From a checkpoint of a small audio embedding model.
Model: 2.34M parameters, log mel input, arch resnext, activation hardswish, depths [2, 4, 4], widths [128, 256, 512].
Training: nadamw at rate 0.0032, 12900 steps, batches of 256, held-out accuracy 100%.
Rows from block 4 of a small audio embedding model, named by matrix and row number. Rows with one number belong to one channel. Each number is 128 + 24 x the weight over its row's rms, rounded and kept within 0 to 255. All counts start at 0. Numbers have three digits each.
Before each channel's rows are labels from the 100 clips, of 14848, where the channel reaches its highest value: "strongest on" is what is common among them. Only what is clearly more common there than usual is listed. The data: struck, bounced, scraped and rolled objects made by modal synthesis. In brackets: how many of the 100.
# convs1: grouped (4 groups) 3x3 conv (model.blocks.4.convs.1.weight, 128x32x3x3, each kernel summed), inputs within the group 0-31
# convs2: expand pointwise conv (model.blocks.4.convs.2.weight, 256x128x1x1, transposed), outputs 0-63

strongest on: striker: soft (100)
convs1.118:090123120093103117127104119130149122105097133098142079079121131097164125122083118141100113102118
convs2.118:118081170128086125096110163156112143125087111176135095131096061160116146155106149173112131117104131169103109102115117145131097154116129101142080127089134154161126089104180151152172149181143172

strongest on: hard striker (100); size: large (60); membrane (44)
convs1.57:120131126117111092088120114116136135089092141104100092108121118081124111110122098148114079123089
convs2.57:138135118102134095096118151126132163129129124143116116138128149117113064129120121164121123136140152139140155140116097130088123115123149117153141156177127119060151129157119148166153148137098119

strongest on: hard striker (84); clamped rod (50)
convs1.72:094127133081092123117070131134135093102117130172106110098122131118104112128133101135114080116119
convs2.72:157093116098178129123147128137149090169155094144123166134149159126155148135119149136133115144105101121130130145152136151136150150143094147144149142159129153096092151132130138127152103145139114

strongest on: hard striker (92); thin (high-pass) (40)
convs1.42:118139122132084140100115116101139146143170151109123079142106169136142146089139159156140144114089
convs2.42:131124127132142125100117122134137152185135080135148116140189184101158140087168114117111087119110096118135094132136115157113179135116135134137139129133135138109104181108140144162154147124131139

strongest on: striker: soft (96); repeated hits (41)
convs1.122:088105116111150120152117111124072116103126145119115108119128091099093107111120120191119106110114
convs2.122:139146133098110069105099109134175128119115136091133095070123124142143134133122118108105135084138148143145097113124142088089127143089116086107114096168136086096146119127095116123099147084148112

strongest on: hard striker (100); large (72); thin (high-pass) (37)
convs1.41:101163145152152110129099104090121116129139142164153112160112157153090157154108134113089132094118
convs2.41:088161164157075134160166111111094159111077131109147067098123088127106131154104137106098113084136109137107080119085101106144125142091151102118086093083134094136131122071102101121095161094126103

strongest on: striker: soft (93); small (67)
convs1.94:118144110076128101112134101104156125102098135131099094097110124123131117085142097103095094105108
convs2.94:133139153155109129091111149148133151095144104108141114175130082123139133104138122125092123115138176153162096145123132090119155119109163103158150136188130105157143088188113113111115142113098163

strongest on: striker: soft (94)
convs1.96:129098100128160106140148091098063103135132144135081134154150119142116104107150119096126103114120
convs2.96:140145133098103047110103104137160136131100121106134100095130123158148135130146126099089144075146139145147087110132145124093140141061145065107115083150144107118145140108081128130110156079137124

strongest on: striker: soft (98); clamped rod (73)
convs1.16:108167178105136124118126101105111129103120117117110131130152112144160098124103082090116117121074
convs2.16:160139131084134108104093120133154130135100126096124117084127153143128146131126155064140153124137128129127121127162160116079137145116146106063125105138152104093138133099095121123086155100143108

strongest on: hard striker (96); clamped rod (54)
convs1.54:123096119142125105096150114125152168122144092094114173139117170143133118099161126169126103119098
convs2.54:090118118109163144082093140106110117170157133154097147148174167125121116126113107130165120163147110121134144155091077152109116075156121143127165162121111167094133154177157133135161107166112152

strongest on: hard striker (95); large (69); action: one hit (46)
convs1.31:107140149108122122095129142112072110124117134099117089086147122168134116106143085082115110116133
convs2.31:151114142095125096085100134133138173124094134124152114110115117137128165150135175124144140129119140141111142135158157132103117147126141090117139125129155138120142112133131124125086180137150136

strongest on: striker: soft (95); clipping (59); text has "clipped" (59); plastic-like damping (39)
convs1.110:132149142125080151146087149142132136089150099145135089085084129141137143140089130142134148152106
convs2.110:106143112113117119118119132093127113098117124101110132127118124106135091144075108139115111114119123109103125104098090087111072103120116099121141111096097090100128110133129071077098130116119105

strongest on: striker: soft (100); repeated hits (50)
convs1.27:097116133123115111156167101101104109118098160154121111109132127099134115147138090093164093147167
convs2.27:147111141133112099084117117137181103150079113128098076090129132139174163131149123106128140116135103103165126089148188134145141152114157092089135119150139139131130138091128117117112102134153136

strongest on: hard striker (100); size: large (75); membrane (67)
convs1.50:097134101106137077111120124107111122108080156123111079114119116089104112127133107145098098107107
convs2.50:149128149131105105106117133154131173121110092114162116137129132126129095115141154148081131100121141168118124136122129132114152150082134122108080104166159134143142123140137150155154163107113126

strongest on: striker: soft (93); repeated hits (59)
convs1.98:084139122102163137151111134128143114114147100086157123134159079094110136125146109159099134138166
convs2.98:136138150139112119107125158128130166089123085154127111151136080120163140108150125176085119116141129151176089134124123111097143105103137085191133124170114121116136128156119149148125152152099126

strongest on: hard striker (100); large (75); action: repeated hits (53)
convs1.24:121087081105082105134124106100123130104103111135109145118089087130081088135145134130137132124111
convs2.24:139123117128083131121159115158124156132113081151140103172120125119112116131165172150094121129131120124081109140111129156138138105116132139199110131132117170124126112136159172177178129155105118

strongest on: striker: soft (100)
convs1.101:161130137171091139138107145142116135102173150164105105102098174158149142132097127127134137143105
convs2.101:128142126113088099132105134116157129092110112096116090070116123127148114133126114113108116085132147145140096117115130070115106150097105082088099089156145065115151133109082107129066142093143095

strongest on: hard striker (100); large (74); shape: membrane (33)
convs1.33:056107116124108117100110147078101103133123103132128104133118112134130108121125122144134134074092
convs2.33:107186094138090130111127105135122138124109145108125094128110091145085100136120135134125153122178144143118133161077108106122091142120175114120110125099125126103183087148134105105146142144134136

strongest on: striker: soft (99); repeated hits (68)
convs1.116:086125121063130114126097127124152127106105084090132099095137102080132124129105127142112116119136
convs2.116:152086186139109122100132196158124143111113094178122116157128083139135169132146122189113099122111146160133117111153144128140133142117129105142131157149139145158114091136173170162141126174143184

strongest on: striker: soft (100); clamped rod (50)
convs1.83:099077122153108127152113128120157140116121161084128138155128083095101130159081123141112114145138
convs2.83:123128093152102084122154094134145137179088100130153070101158138127171129111153149126085102098114100128142073110120115128132159138106100111132132121141142169135141174097109113113123163107126142

strongest on: striker: soft (76); rubber-like damping (64); action: repeated hits (41)
convs1.126:090120119110108114088103119109137120094120110115109093092107117101103108115077134113116112121076
convs2.126:162094172130153119122138199172127151072137137157118170159093079154117173137144128148135161138111143157128133092167169124141120148119113111125137142143155128168121079117165155146132152157166180

strongest on: hard striker (100); large (68); shape: membrane (32)
convs1.35:051105113123107098100116131088105114127122098120125129132120124134133112112126120145130126066094
convs2.35:102186097140092132119132105126116133125114146118121096123112093149079107139116136139132143131184139147113138158073103112125082135132178116118114131087127134100185088153139109102143144149140131

strongest on: striker: soft (90); clamped rod (40)
convs1.58:128093144113187171109109108114117124135151079099125127132139138152139164086129132102150130117098
convs2.58:144112136082153117101131160120145090154130110165104119119192163106164169115114097115125142148116135128157120111158137118110137122136140125112142153141125126118102140104116136134099092124135136

strongest on: striker: soft (99); muffled (low-pass) (29)
convs1.73:113122154170127106110085151143101104138151114084131118159113110101095109108142142095148172117133
convs2.73:112142135095108101150114133123135098115095151115088100105136114157119160165127095084119146105133119146102127142138119113122124137103140088072099094103115088144120136117094100107108109092135134

strongest on: hard striker (98); clamped rod (68)
convs1.48:124102121139137101110149099133152167128156078102125172137120183145131115104165135155127103127113
convs2.48:103133120114154143096111135112114138171157124161108131150181172120124109126116117134153122157147124116124135173100081155109122071147128135135160155120111168085137145161149143138150130166108161

strongest on: hard striker (98); large (78); shape: membrane (47)
convs1.62:103113117163148054131121080141134144134142135125145148147129154138110122144151144143097077113134
convs2.62:143111107132089122156160099148153126136090101117136096121106118142127146176144135127099123089109128126095086120130146145160137190090115122122073096135145130147117123071102122133132130107165096

strongest on: striker: soft (91); clamped rod (34)
convs1.43:115134120129109113129089135106137124103078150101084086118139116116131099088074099134126143112117
convs2.43:156111134115090101084100119145161127125081101116121095139141125088159151118177124129077117071097120104177125085156159138144166154072137080139088106142144136125101156068128125147128118127143121

strongest on: hard striker (95); action: scraping (43); clipping (33); text has "clipped" (33)
convs1.65:102164140106105123134078154153123102135151100188121123124117130119093120143164117130093093143128
convs2.65:098139154150161159136133164156105126148174098149144161129159142084114108109123141144130104138114098114118114142094081160147121093137118136149160130115085168109115127124157144141151131151090168

strongest on: hard striker (97); size: large (64); membrane (62)
convs1.55:132113121158141097089083091108127097136126114119149095155143129152114125140086131103115082119091
convs2.55:128122122137147136116162161133101100108140113139108135131122135113080125140124085162122143132111096102101135123134128119117134134125090151143152143124087098097109112143112140142153068134107108

strongest on: striker: soft (99); clamped rod (41)
convs1.90:101098134149108139159112160142171147134151164125134142152150088096114152172105121138109112155150
convs2.90:117117123128106107099135115122154145164093116130159092073158140122174145104151144126103107120106117147146086106131118117126162132122069109112133124151136137124142151097111112119116176110121135

strongest on: striker: soft (100); clamped rod (59)
convs1.8:106161173123141141121142097098097143101119119116149139133155131129167102126116079080116125141090
convs2.8:170136141069137098101090133141158108118105130113131127112129132147144164105131140105137158126138142146165121086169172110065129136117151102083127118162164109100143127117102124129073127124150123

strongest on: hard striker (84); clamped rod (66)
convs1.88:103114112104111101102085105110114100092097114119105108111095121128098088112106115133117088099105
convs2.88:159104106104166123133145134148144088170150088155121139133155163129147140142124136126135152142118098107134129163147147168146159162139113156131142145162131158131095163138131145127181082144138115

strongest on: striker: soft (100)
convs1.105:096128124089088122112100129121139125091097097116146096090105111111143121121079131140121119128077
convs2.105:163102181118117120111115137170135147098100119175131116140094062169109169149115131163128179134122155157124106099130151124133106149125116122143101126116132140130119082112169151142150130160154171

strongest on: hard striker (100); large (79); shape: round plate (37)
convs1.20:109116110096071109140134096081102145100094097135105150113138094130109098146136106106129127133106
convs2.20:138127138130108110103134134138125159133130064139173126148097108112138113101151177154075119135140117131098120128133130149128135119117165124200118120145117170146140110138142149167151150157082119

strongest on: striker: soft (81); small (61); clipping (52); text has "clipped" (52)
convs1.25:134090102140135152119083093147150113133155081114142152126124128110109146111065098118110137111133
convs2.25:142091065100145120135117089124143125178101132129142121111188170131148131163121139140127122132114105097119141112121138135124143165117107148135145130136124140106108176109109106115125121114131078

strongest on: striker: soft (94); membrane (31)
convs1.119:125092097138156096100123089101093111120138136129065116132129123131112095105125123085123096114111
convs2.119:149129148101117067112104116151153145113112128112124122111124122170149151122155130107105140093137143163162111094149163121087143151077129081093104094152166109136149137106091129134105166100152128

strongest on: hard striker (100); size: large (67); membrane (50)
convs1.53:112148130116113100101118118106127125089083155119110077116107122081103119117114093144094106117098
convs2.53:132128127103121096101114136126136170116124128132144119141123144118138079119132149158112109129137155161139163136111100128095123107100134101151124147180147129083150132159130148164144152135107113